{"model": "image captioner", "dataset": "small renderings of single solids in any pose", "train_examples": 197500, "image_size": 32, "crop_scale_min": 1, "horizontal_flip": false, "rotation_deg": 5, "cutout": 0.4, "tokenizer": "word", "vocab_size": 54, "encoder_arch": "inception", "encoder_norm": "batchnorm", "encoder_activation": "relu", "encoder_depths": [2, 5, 2], "encoder_kernel_size": 3, "encoder_stem": "single", "encoder_widths": [96, 192, 384], "fusion": "prefix", "decoder_width": 192, "decoder_layers": 12, "decoder_norm": "rmsnorm", "decoder_norm_position": "pre", "decoder_activation": "gelu_tanh", "decoder_mlp_ratio": 4, "decoder_head_dim": 64, "decoder_fused_qkv": false, "decoder_bias": "all", "decoder_qk_norm": false, "decoder_layer_scale_init": 0.1, "decoder_parallel_block": false, "decoder_inner_norm": false, "decoder_positions": "rope", "decoder_prefix_bidirectional": false, "decoder_connector": "linear", "decoder_tie_embeddings": false, "init": "torch_default", "residual_init": "zero_last", "optimizer": "muon", "muon_scale": "original", "lr": 0.014, "momentum": 0.9, "nesterov": true, "orthogonalizer": "polar_express", "adamw_lr_other_params": 0.0028, "grad_clip": 0.5, "steps": 4000, "batch_size": 64, "epochs": 1.3, "lr_schedule": "cosine", "final_lr_fraction": 0, "warmup_steps": 200, "weight_decay": 0.09, "adamw_weight_decay_other_params": 0.01}
Rows from block 9 of the text decoder of a small image captioner, named by matrix and row number. Rows with one number belong to one neuron. Each number is 128 + 24 x the weight over its row's rms, rounded and kept within 0 to 255. All counts start at 0. Numbers have three digits each. After the name is the row's rms in percent of the matrix's.
Before each neuron's rows are labels from the 100 texts, of 14976, where the neuron reaches its highest value: "tokens" is the input token at the peak. Only what is clearly more common there than usual is listed. The data: small renderings of single solids in any pose. In brackets: how many of the 100, against the usual share in percent.
# fc1: MLP up (decoder.blocks.9.mlp.fc1.weight, 768x192), inputs 0-95
# fc2: MLP down (decoder.blocks.9.mlp.fc2.weight, 192x768, transposed), outputs 0-95

tokens: "plain" (64 vs 8.6)
fc1.615 092:116106111105121110123149119144123123126098167192124120091148132096083138087140099074157159192151172151134101095122101143129129191157122133128157161135121128124115130123139095111134124092123163127107100091138103079100152136164136159188150093091121180152133143143160112136129127139118100173
fc2.615 089:103161102158150153105144164139147133132132122119144093135160075154120138114124124136137124169112149119169092131101114122126140130161109125157113086142151136138096131114126134149091100156182116138149187134107115146156112129101128076094148114153148096089150123143133125097125101158192120130

tokens: "<end>" (85 vs 10.8); "checkered" (9 vs 1.4)
fc1.400 098:117117138134116116077116132111105099153122138142126103120100180116138145122133151141137106119147103129129082128159158145161153114101096072086199159149141126165137148101156081136117105151088171161150128120107147128111148116133121133114116135134190163111126109131134143161123115142108106064
fc2.400 103:136139113160122098141109124128113137157107050094104143171141074144105128141120103150103140094083160120148133126161125114090135102141147148164088115054132103165127113142118095100145079122149123123137099143154120099133127162163135132163160127099133124125094127120135096145107137127136100183

tokens: "twisted" (100 vs 0.6)
fc1.345 046:116108136126095119122120106140110115118134133139114134104108074108129105170123119112135157168135079138144129098108125165225118132121132106054128107106118144187122117146093139166137098106136126136128118113153110123164107172108154108145157103176131143137092144080122130125109109083109155142
fc2.345 050:141109138107180109119155084113110175134140102124101114132143154128136117132177135176122130090157139131099117104141134126094146133100104148110115168098124087159157104149173094111129099141146134137148147122113095131113143130063151110104115112149135105128151139125127148169107109133128153120

tokens: "a" (76 vs 14.3)
fc1.590 113:124144105141113123085155117113114130150122091131109145117105137141117166105136123150157122128145158134131146121117110096115151136162121159167134144136182107113149115139149133132152126147084165140118112144130071072155151126154119147149125117079140113093157114111131131126118119163132108093
fc2.590 111:100122112114141151135110135150106062123121154160123112073090119169115095153136124137105124150162130115097127078096096116102172142121154137114096123132120126100098120122068132121134114143134136132137111165136119150140112121181089148144145135123131116094053131111139124163178133145120130130

tokens: "a" (99 vs 14.3)
fc1.82 060:148148158151113134107162106139116109089116147152105151144096148113102137130129099098091112116169111108119134138136107078127128143122162112130173128149108134111134110102127145107125145150101176146099135171111076123115096141131124123150152090183154098142113184145104097138126122163131152108
fc2.82 066:126164133133099173109101083142141129114106111145109085130163077143093114108164133150108091127129113116120145161133141165106160163152134117130098114115126123144163133092132110140109176140115136182127119106084139104104130113114053119126143200137157097103093158132153151140152145135142124090

tokens: "a" (84 vs 14.3); "blotchy" (8 vs 1.4)
fc1.17 046:154124166121149070102121133111126175161150134143140140069160086113173123134110088129128078105143134120165105142089146120160146164175139124125186107149128138150153066108136156101104127129150162138138110127117158091144112124152085101137101090141173110132117106177133166127118158139110140121
fc2.17 047:133097114147106142115120108134108111104145153165097149120139133139156119166079132148142153167124134168127097123122093095093131088093159127102086165130141115132123129136122106163145117118121065106081144106061142110132113081126127064154150093150148154112175145111152096111123099124134125161

tokens: "plain" (58 vs 8.6); "star" (7 vs 0.6); "chain" (7 vs 0.6)
fc1.607 093:146064144128109154145107119158136112106130120133087146136164154137107098135114086129174153184140125088144123128108097122157130104133090141124161121102144171129132080117134141193140124152134157100127135108124117104136137182144124126125106139184144160090142096124119146144100102158172142074
fc2.607 091:115144099148105145128092151121091154132124180115142142125185149130092137134150108100116157139125143130102106151131162128088113177138133151108087122118118120077142143126143155108128136156124121148142131110133111171123142113106131106111089097164129139155140172119146130113143128083116107173

tokens: "a" (65 vs 14.3)
fc1.502 059:116127139136123088106128102113104110138145142163156108131124123104146132134142104084136132135094132112112125123064063116129138180181106094132165155170158073129160105083118108097137128107124166179110115124127109106128105173125121109166081118172152148149132164112077121145134118128160106149
fc2.502 061:116109190157149164139127142147131130142131095132093109139143103132120137126175124115135115166126123134123088116117098088088147082119145144115098109077122121127166137118126105135160153166142098104104092113163100111158127120080116126132194144117160090113081131087144124101146168075130127103

tokens: "a" (89 vs 14.3)
fc1.422 086:137111132120105156142111124115117133129090097158095123135114122163137134126107098148147168107139124147173118115137121149136142111109145116103196107117108096086163141117121096149137156101127111190155121123099112143182145125111121072142121149116122146145147129129114170169136117135110134153
fc2.422 095:156110157159125154127133127150164153138091142085157088140174106133124121127115119137125046120099126211114131095118164117119115139110128139142095162098104138122126087110167161116075139140106122144109103133169140125103159155126124132110135105147119112098126100139141137080102143117131121103

tokens: "<end>" (60 vs 10.8); "matte" (22 vs 4.7)
fc1.634 061:130116111190121119103128087107123134134161104112148139119138094122107105115137117118162102141166104107144113121104171100116134168117108127162118138120114142136149215128132090126096101129147107129105098121132128135092126098156117129089134152172135154089119148132122109104157119126121141128
fc2.634 066:121120138139135097121143143141110102117111099119116117151119153140142159126159125142135074146179111149135125160147095125138130086146110151089133127131132127103092069146115148108180143119139182154137093153139132089138098173137149088117124104108123117164164143119158145139101119100145131109

tokens: "twisted" (100 vs 0.6)
fc1.206 083:119117156156102137117093126158155118097119112133116111135119154125122141130116096081094145143104073141124151112113146163144074130120150091121160128064131113179128118158132145147137119123135143109134114158119146154155124124103128115145150078120104126109108144118091084139111126147161198117
fc2.206 087:111174125147155135137141139139138123128124145102147109091121110113158128120175115094152193111122139102106147133133114105125155089123083118154120120156122139107108092165110119119187105075102085128123089100091121125137129106141132100170085126122113145120119155160191163153148149086141158109

tokens: "<end>" (93 vs 10.8)
fc1.675 076:144142123112109110116132105106129125094097144094125107102139122141099151144133111094066084123137111154120155112115137149147108131136156115153129125110102134127125126111119111117133161132161135141096165121118169110059110145149123167168118109089101148105132117113160083145155135113118087134
fc2.675 081:125141137112143179110103100130124122080121142144142142136115155116128119106103178124142158098165129130133146137145119123133134162165120127109140161156101140118132123132091121158128132144118150104107163152165121116174107134138128112089132174141134109112169108150148148156131146121114126118

tokens: "<end>" (58 vs 10.8); "striped" (21 vs 1.5)
fc1.13 096:105140106153133119130114157125087139113145149100113127130147131127162125147092090139118076149167093119104102127129111104118180126156136123154118110124116162160097153141155121129100134124126151098105105133137127133118103131158102146182154141106141100126169119142126146109143105118105149144
fc2.13 092:196131114126130123146130120127146124142182111144164138089185120135160140145181116157068136116113106144121147138153167157117125107100156100144152114099139134097175148146116118120107127137171108149141095119130119136122104140122070182116129110111139169125143118139106097133144114139143151112

tokens: "twisted" (8 vs 0.6)
fc1.144 039:126121105119128125159140138120091159148148097124137140132147074161122122161146106128110093125121111141151137126113068136149141130147148096110142147134130115139115169162148101165141135147174163154094143107114127181182130152140110136122128105143077097145147124136123144157136111139163111137
fc2.144 042:158110132167132116110111158099137147108122145132155147123129139124091124104162127138130124128094141168130125146085202166102095141107147175105114075156137122122171112109089117121157129125102133130133141182126150139112121099133106129112117168090098132085133167117095123100100143143101131125

tokens: "plain" (100 vs 8.6)
fc1.578 085:073150151123127112145127126133095168165136119120104156060136130129106176155117111130077155183115164160093099124091126134107124087188138114109109141100142104126143118123139108072130131110096145133094122113159144155164100092120130076161106134124117071143117144118147090155115107151129176135
fc2.578 091:144089147116135142119153091102113112141105132177144155179105086130093128189117169142124109141137161139117132137148131118113136099128097154144094138169123156174169121142135133156131107120125138136105094120107086143147122172147157144100182180120109096161121153172108154114117096123076150093

tokens: "twisted" (61 vs 0.6); "plain" (31 vs 8.6)
fc1.219 100:110110119127093149134150096154113104143112118143121187140132148122118159156147154098117158141119151137078108110117144144130097137153124146122159190146125102086123122110151141204157152129110113136117089115122116105126166111135161105146135132131154157127132127126128146151122131134124130175
fc2.219 106:171118183104144123145125128140139127122120146112128142121161102135141092101104114145129126127111148135167127073096106151145141197090143094153090100113168132155176151121111106123093140104091096128127143111102082167117133085139133196102113106129119117105175131140150147093126127097129120114

tokens: "plain" (66 vs 8.6); "dotted" (13 vs 1.4)
fc1.723 160:067111119156090147119156131104146104129145132113151153123113155192147144119151145109132146132117102134131136111121143115080142190137167091144124131103142108143112130121107144168126146146139137153113129149146144129128162095189104142117146147153121153103103129116144166196132114134172134090
fc2.723 164:104138116163146128146137121126130128127122173112121168142085106071113111127095174117093121112138115108117098133134128121166131128168094104128183085083103115122061113159113094150165136152144092121122122153194154112073119165122106112138118148115091131123136156138104113101150108145198166100

tokens: "<end>" (29 vs 10.8); "purple" (7 vs 1.1)
fc1.375 161:160143107099093124100125114149119132143095144106155141138085105144103157114119121120156142177180146171115064114119170108137133094104156136151135098135143126161146140139148120114095099097163106118139097101155092151143141125097127151133155119104149157130114133092098091086147133140163152146
fc2.375 139:053156119184118110133137128131148112128113169119137110155171165172136118156116135126193113119135140124113140138157086115159133122129041124124115144119100099135111141128148128095112163109088124154180138141116093142122123138173119121111132126124119132143123111139134074170137125114094144088

tokens: "plain" (28 vs 8.6); "dotted" (22 vs 1.4); "blotchy" (21 vs 1.4); "checkered" (15 vs 1.4)
fc1.344 057:116188119173134143145130111149157105114155150138123121082144166103115149127143104167066135109118126103107150123149157128135105098149114129146110120129119087117070184148133159134107150104108100125149107162121118159088136149087146127189128121120104125109124100130135117084123102136149152116
fc2.344 047:133118156113199090147127150155147131175168136130111174130123092114141092116111112101158148120161125144128081116096108078130151130148164148134156134133146108177154056135143131138134136145128158199125139131155106142181121121131206161119083143134120131118153148116132158183135151121137121133

tokens: "brown" (13 vs 1.2); "teal" (12 vs 1.2); "red" (11 vs 1.3); "orange" (11 vs 1.2)
fc1.742 180:078100089107027120124094115161138154162105141134101165133099129159141139146115103118115173159140147104146131140159148125135052132111164125132159149166117113124128161102108123120125128166110169164128098134171151115096090132110115146090106139150124134154116186113149123118101115152136098119
fc2.742 213:206113090139136144105110126146110134112115105126132140125100149028146151144124137112099139133126147122151131134123155121137115113163142121113143163102109132122185126142105113135145128118117140132128131128138126116119126134125117157126099158125120111119146119129138097093135124137193126133

tokens: "brown" (13 vs 1.2); "striped" (9 vs 1.5); "grey" (7 vs 1.2); "black" (7 vs 1.2)
fc1.234 099:117130138110141142130146134091133116137138128156101121138127186135129098141140102161121158097138115102074122143143149142073163112127115146109144127136149095117119131125109106107180133143131104200089143137138108154110125104145106095159130142116108139091096113150135142138143148084116120124
fc2.234 102:146119124131112110146160143096144135142132131090165133142116097094131150147110161121097108139163131150138112070167160108160114126135150154129133124167149125097086156152084173110148113117156106105156128158140131126139129132123134090115092086124134147106203134079118082113094126141129156083

tokens: "a" (41 vs 14.3); "black" (23 vs 1.2); "glossy" (17 vs 4.8); "white" (9 vs 1.2)
fc1.444 061:120099125081105152167093119110104133103147098148130136167142114154119067156129121123074150146159153105146128107126165123148137126123104137180152152130139105144134098106121124130120131165157153114111089117160164120101148135129122160123126139134167140105152139193108085106142145155161120109
fc2.444 071:130129127119146129152161200108088114113145103141101140131143121109120136124126120072137125157132124098171100122156110057097120162103121138162112131149146158111141114139150112141102065166135165128109119117151181129117104115162111124132131146112121137112120113101155173117113121086106108153

tokens: "twisted" (97 vs 0.6)
fc1.637 043:123067139138109083137129154134146114099144129163125121110073135149112125110159134100151162141145137136141139147167129104143117128104100152116150135141120121148128064085150108146147142114181164096126137097124143105120129153103095153155119123111085099126118122197176141169156141119145145105
fc2.637 049:102043162124143114121109097148109127114128149125161120114134112129138133150130154133134125125090123111138121107100133143090129159124129093125098119122127161135111157162095164141171112151086145157114127192096167101151109149124178090064110152158126157169102148127128123118155155132088101127

tokens: "plain" (23 vs 8.6); "glossy" (11 vs 4.8)
fc1.654 051:060119109136125148120092132102087142107137090102101124138135154153123101140135098156122118147140188135156087120112132113063139131132150152149089169118124123094159189116137132116129140131104098117114117153131102158099174145119149136120112097131095124117129140124118158073103123121102155148
fc2.654 056:158134134161145123141129133149110136139112136115185143108123106130129105110130164122138101139122126107119120098139137134146126081121098151131163089225129124115140089162124100127163111119127153120130102148193135137150090120126112192183127146107124135119112075144141125113102167159117110091

tokens: "a" (100 vs 14.3)
fc1.436 065:103145100128128102150173125136115128100150121088134124112119154094125134134139099147099127108185140152153140142121132118110125120144141167159128156130133123142088133160054127138134108157124113139096122106147108123096134170128116129156116113140141127136104149072145103155111105084125141130
fc2.436 064:190111134147124129119136143136136128108101101142121121125153100112129144138123125135197134123134091084125143139135157152162149146148129153138125156097146172126140082123086133127137126130074129113095130070135139093162153113074143110112132127114120121139183112132125149082140127108139110134